A small segmentation model, trained from scratch: encoder patch size 8.
Rows from block 1 of the decoder of a small segmentation model, named by matrix and row number. Each number is 200 + 20 x the weight over its row's rms, rounded and kept within 0 to 999. All counts start at 0.
After each channel's rows are labels from the 100 images, of 14976, where the channel reaches its highest value: "peak on" is the class under the peak. Only what is clearly more common there than usual is listed. The data: seven-segment displays showing three digits.
# conv: 3x3 conv (decoder.mid.1.conv.weight, 192x192x3x3, standardized in use, each kernel summed), inputs 96-191

conv.71,202,207,204,188,235,225,199,209,223,158,163,191,194,201,193,202,218,207,182,229,200,186,174,191,211,196,196,187,169,219,188,193,241,205,226,189,201,193,223,199,194,193,171,185,174,201,179,184,240,208,143,204,156,202,203,193,204,196,219,201,212,226,182,210,200,221,244,195,201,171,222,192,199,201,240,201,234,197,214,196,219,213,192,198,150,224,212,206,187,198,226,212,182,211,203,171
peak on: surround

conv.98,224,202,215,164,181,189,166,160,182,275,193,198,209,189,204,207,228,243,169,183,237,173,182,199,175,189,233,182,162,199,203,188,196,182,212,204,205,203,202,203,210,244,231,224,187,171,206,212,211,202,203,183,185,186,184,197,193,194,204,212,208,178,236,196,196,199,211,167,185,213,181,253,230,185,217,203,194,200,229,214,178,195,198,164,250,194,195,192,173,215,200,204,193,184,225,193
peak on: screen

conv.49,211,202,170,178,174,196,194,178,154,207,207,188,212,224,173,167,175,183,208,162,200,189,200,241,197,184,174,217,202,207,198,218,208,210,197,209,208,224,218,143,206,199,235,205,218,211,222,163,193,206,204,194,199,187,202,226,192,202,184,167,232,195,172,257,172,204,212,204,200,225,190,179,203,220,180,207,217,227,225,225,199,179,173,189,201,196,189,183,182,210,205,191,194,222,194,208
peak on: surround

conv.28,161,182,189,221,195,193,192,171,210,235,166,209,214,215,205,217,211,182,149,213,181,237,195,195,162,213,198,219,215,180,198,204,194,217,216,195,161,193,210,206,240,193,192,179,228,178,218,188,195,190,219,167,173,189,186,193,173,204,216,158,174,163,186,207,201,165,204,197,198,221,228,169,180,201,216,196,165,230,211,207,234,224,200,228,224,213,179,193,210,177,166,196,224,171,221,182
peak on: surround

conv.149,170,220,193,237,231,207,216,215,222,157,177,213,185,208,193,155,201,167,191,222,244,215,216,235,202,202,198,245,211,221,157,217,186,208,199,217,227,193,190,215,212,195,170,184,199,216,222,215,211,201,195,206,178,204,179,188,197,215,205,203,192,231,147,212,203,226,191,227,203,193,215,190,215,217,195,217,201,198,162,206,216,215,180,192,152,199,218,245,212,189,202,202,224,230,175,219
peak on: screen

conv.104,210,175,175,192,187,195,183,202,210,253,190,208,173,165,206,205,208,224,244,195,173,227,160,237,204,195,163,185,223,191,205,177,228,205,176,192,199,211,179,194,204,181,259,230,192,228,196,174,207,214,172,226,201,196,180,223,225,176,215,211,218,172,215,172,188,174,203,197,208,179,194,211,178,173,202,201,199,203,237,155,209,193,236,218,216,226,203,210,202,189,203,207,199,194,208,169
peak on: surround

conv.184,190,214,218,177,209,222,180,213,181,180,239,201,193,197,195,217,181,220,197,190,192,185,196,220,176,204,189,215,235,192,227,203,221,218,225,217,189,191,212,149,177,196,203,204,231,193,165,201,228,206,248,194,181,221,221,180,194,192,202,210,243,198,231,216,167,212,203,243,202,203,185,128,200,195,210,193,222,196,196,218,202,184,169,217,217,210,198,202,208,203,204,190,168,195,212,222
peak on: surround

conv.91,156,222,194,197,200,186,214,236,235,137,205,230,193,200,188,177,205,188,196,229,203,190,208,191,212,208,199,199,188,206,155,220,194,179,197,182,193,193,226,237,180,208,148,194,185,216,204,211,200,197,215,185,190,204,207,174,236,217,216,201,196,238,176,207,182,212,202,207,208,169,189,182,213,209,199,217,203,215,143,220,225,211,199,188,120,189,222,221,205,218,212,209,176,216,195,165
peak on: screen

conv.188,201,187,177,212,215,168,203,184,187,205,186,218,202,207,167,223,184,177,182,194,191,188,152,207,192,189,197,234,205,201,200,198,200,235,195,202,174,209,192,187,214,186,210,158,191,192,210,197,191,184,186,168,155,217,195,176,190,186,215,151,203,192,173,192,172,211,206,202,221,206,186,215,193,179,203,228,205,204,227,230,174,211,217,170,219,176,205,201,185,190,210,213,258,215,200,194
peak on: surround

conv.48,215,213,197,221,171,211,206,184,192,195,189,199,199,221,194,209,232,215,215,189,181,194,154,251,173,205,169,184,215,201,199,186,203,215,211,211,210,165,205,164,198,219,181,246,201,197,196,213,212,218,187,177,186,187,207,166,164,211,209,202,210,200,191,192,238,196,217,192,190,215,199,166,157,186,173,228,205,233,188,207,166,190,191,168,201,220,167,174,197,218,195,214,204,227,204,214
peak on: screen

conv.107,192,193,230,142,225,190,214,192,163,230,194,203,190,201,214,186,203,226,192,197,221,195,199,226,206,187,187,189,210,166,229,212,172,196,200,216,204,198,217,177,227,184,228,210,189,235,183,196,235,207,183,196,188,190,212,245,197,206,201,160,198,183,244,188,198,193,221,168,204,192,131,199,194,201,196,208,200,179,226,190,176,211,189,177,247,186,208,168,183,216,218,207,181,187,224,225
peak on: surround

conv.12,192,189,192,194,197,196,230,212,201,194,214,205,175,213,200,187,221,220,214,227,194,221,221,165,152,212,211,225,175,213,198,204,198,201,193,190,182,189,195,194,202,219,186,214,203,189,187,192,194,231,153,194,199,178,210,186,195,172,180,171,212,204,185,181,191,225,187,226,205,195,209,189,194,176,224,204,219,184,218,196,190,225,226,277,204,203,198,209,203,160,221,218,188,217,216,187
peak on: screen